A small model that answers yes/no questions on an image's attributes, trained from scratch: fusion encoder activation gelu.
Rows from block 6 of the image encoder, named by matrix and row number. Rows with one number belong to one channel. Each number is 128 + 24 x the weight over the matrix's rms, rounded and kept within 0 to 255. All counts start at 0. Numbers have three digits each.
# convs0: expand pointwise conv (encoder.blocks.6.convs.0.weight, 336x56x1x1), inputs 0-55
# convs1: depthwise 3x3 conv (encoder.blocks.6.convs.1.weight, 336x1x3x3, trained with AdamW), a 3x3 kernel
# convs2: project pointwise conv (encoder.blocks.6.convs.2.weight, 56x336x1x1, transposed), outputs 0-55
convs0.1:106120130131105116117153153138126073152140104126099144141121140146147131106120099117142117103104126109081100141124148123114162153129135147130107107105137130106110140121
convs0.2:097115135180071119094123125151120113134102150128082120152137114160186104079135109134119159115113164130113135124158140127186135153131119116139110099169089091113136131132
convs0.3:114121139134155169144144138160143124148151137139165162081117139123127120114143107105125151150138142118107120131113125083164130136107115137129133163125118137125128105131
convs0.4:119133100130105131143097135140105129170118134155133122150112146139112138140093111105166130159121139144131114097143129164153141126128145097143090116110159125101138136120
convs0.5:145110109138104167134142135125116143134146159143129108134112141135128108105167137147176136120148165127166162112153131126102123118131121151192093136120161102133137159084
convs0.6:163146149121162136154120145112118142126116137093132161105151174116204118166161112147135119144122129151114133126110157147118139155126155143138129105146122133128099141136
convs0.7:155130118128096144137117116094089162111141169132121145101081143130129087159123127106119182059105062103084136169104145084154156149118117152114113162129165084089166136128
convs0.8:117114180120139115140115136154087092116122106066110155143123137138148151148149111118167120105109131170169101150144132138110123089139189143136119148195176136138099160138
convs0.9:126157114129103134132116131116045129133119160090116126124116150141154082098126150095150139144162153106136129116095137105119131142134124107108131127054155105142111103123
convs0.10:125097116136116124148096087135114105140129145125146116092102141167111167131115136110153126142171140130151143137120118126113096146127186108117099152154128128161137075090
convs0.11:129140131113153147129153113120143123123150083113137110128107129123139106159149123162133097100132108149153119114123121109142116121075127135128082130090169116158088118136
convs0.12:160159082089109151150161152172131131130074084123092096162101101116093083188094135135138153105111103083169115143126150142107158136171114152176165129142169090196107163181
convs0.13:145154132171153126133091123152116067138109114128114130146111120131143108139162128138128120121125115161124158134112117120174146088119147102131150131121167095135121094155
convs0.14:126190145125154103106147103128117155158124109091116091145134068202125103092123133101119125098080114149138109180072112147093102158102132085081147135093102102077121167097
convs0.15:134145165138137070146163152186100139121158106128155150116118130132132109107141138127134147158145175114145089150144166146139142133134114125112102135136131152108110098156
convs0.16:138123121153124130148140102124094129150070136095181103117086114124109037119109132121081146098146170150182073137169079142132092088166099128126133116114114134093144164153
convs0.17:125113136135138137107132110156144119119133130102156109144138140111158112157130142128087180120124109104129128107152155145116136133102118091113133177124111132131133111153
convs0.18:151142080144146161108141132119129158123142082138165147116137132091122158111155111109116109139147173127098152134127160112114147082107125137126143155166134107126123156099
convs0.19:176134176112126134103138115116138144127104109086084123132113137141107148103104114113131146105144138132119117128141117127132100102077142141122154113081179104139133166135
convs0.20:148127117109124100095107135136138095147129127098136108171129085160115154118091093112135126140148156117151114140197151139073140133095083162130152105138126130171179124128
convs0.21:135122119152157131120109145111087116076135151111097131119142120146112126135170119127086137095160146101130152152091105120099131126136144140127104139124099113117110107164
convs1.1:101137069096132131111113137
convs1.2:129080120158135097138098108
convs1.3:128128103108106107091114111
convs1.4:124123133132132145161180166
convs1.5:156114088124115105085133152
convs1.6:092097103133151086124119088
convs1.7:129108119112101115101133193
convs1.8:086107116124126111169135095
convs1.9:100106116129094103119129101
convs1.10:113116111113121120112105116
convs1.11:104114112119112112101116148
convs1.12:160155155122076123108096139
convs1.13:124157170157124127103099109
convs1.14:159113096139096136091096127
convs1.15:164177120148153132120120096
convs1.16:141164110119148112108104070
convs1.17:141149131133154154141141144
convs1.18:175132112148158099103106102
convs1.19:158153107154163117108127087
convs1.20:154116106143117088144132113
convs1.21:124115154106100120113081098
convs2.1:137171116110096122107120069131115121140091101135132125120108119150119153154157138133127134119145105134086142121163117121114160140118142117162153128106168112157127077116
convs2.2:151124094127074165114153111079142140115137106133091114087135133176130151135096146111142096113116123170142089130169116139206101124150136161109126184129099120138166172123
convs2.3:128120110150133124192105092125137134112103135103119131133126150173112131108092118088152118100113141141119134094157090130107113133133144133146151112136135160188175110142
convs2.4:159123124092159125143071146160121125108148137162114135125105131134123149132094125108099123092130104104139106169159139121131132108129105120132128084147117111128146142180
convs2.5:121132133130129090128103087096086067148128074139085106159096151155107142123126163123109146095071152148132113121082131121144136123176109153121157135109111143129129098161
convs2.6:186084108117096113126138107146102147136096142120124093141150140119179154134131136119136136095141124152167121154161131131138098137094085132161103158159117159161112154122
convs2.7:143097133136116170144141177118128083143077113145158122119140086150091101095136182110144160081111148106141146166114144209072065075119169144194172153160144169095155116130
convs2.8:115104152090123150134097148133183123035087166138100128093148150103188150150126128120121144128112150121163108114129104117153133106108151136142151072189125142143193097138
convs2.9:138121124165117110119108122134145167155110147137131147106137152086144118150103135109131078128132118156123135175190116137110134086092130093126102147144127137131097163148
convs2.10:128144142145144135159160117101087151149133125115117141118153135129125114145110123117176110152134110128124118136130145147143100129137120135114133137165146162120137122100
convs2.11:127136123181108100102153102117071075130165140144173101134130113164095104142116101124153177133152157122121116144134155111102164119128121141109178123127140145161129106095
convs2.12:122099099055108105118132147120131030149116079150126123149113126076109153120103107178134153156140144158132161113095159094146136092129151069171114159148127119131159118155
convs2.13:112110096102108150148140169112115193146134181136106136116161122177116131105095119131125122108098084128111121123114117137127105138134149124074167113111119111093141164144
convs2.14:141119180132154119176117145142104149163152147112116130137147080127131171143119144132180109114109127136085160149105114162122143105065139165174143159174131117144107166153
convs2.15:145105128167140149084136112086151122149117160129111105099100120090124109119162113128070131165163107102060098105171128133155154111121135179126117101141142128112117111117
convs2.16:121093167051134099166068090120142119117062115081112137149126116106171138127147119104096098102153140087152109101138148138115153119100135096095124140094166116149120150134
convs2.17:125124131117144119123100175145129117139132153156118091133127158128117140110103146146111106109115123122129128138167173134131133096139130137133110118107116124094157135105
convs2.18:124099149112135138087122117086073093152162119153118133138133161135160160126109128056113151083088087137125158146131120114138144150165105133104174128129084104133161106186
convs2.19:089131119175117120139168118137144145111144145124092143167113118101152116143137120134118130109141147122124149120135158105172185142181093105113109172138130105111150157125
convs2.20:124105153063155103132153108175173123100150109101135111107090151081134119126110091169106116129119129126164166127081147138132112115104130094111101107141123112130196145088
convs2.21:152134099102128115118113138130127129116137130128105142115173097122122141128095134129144127117155080096083140139136160125144136135138143107128162102037130103117162151120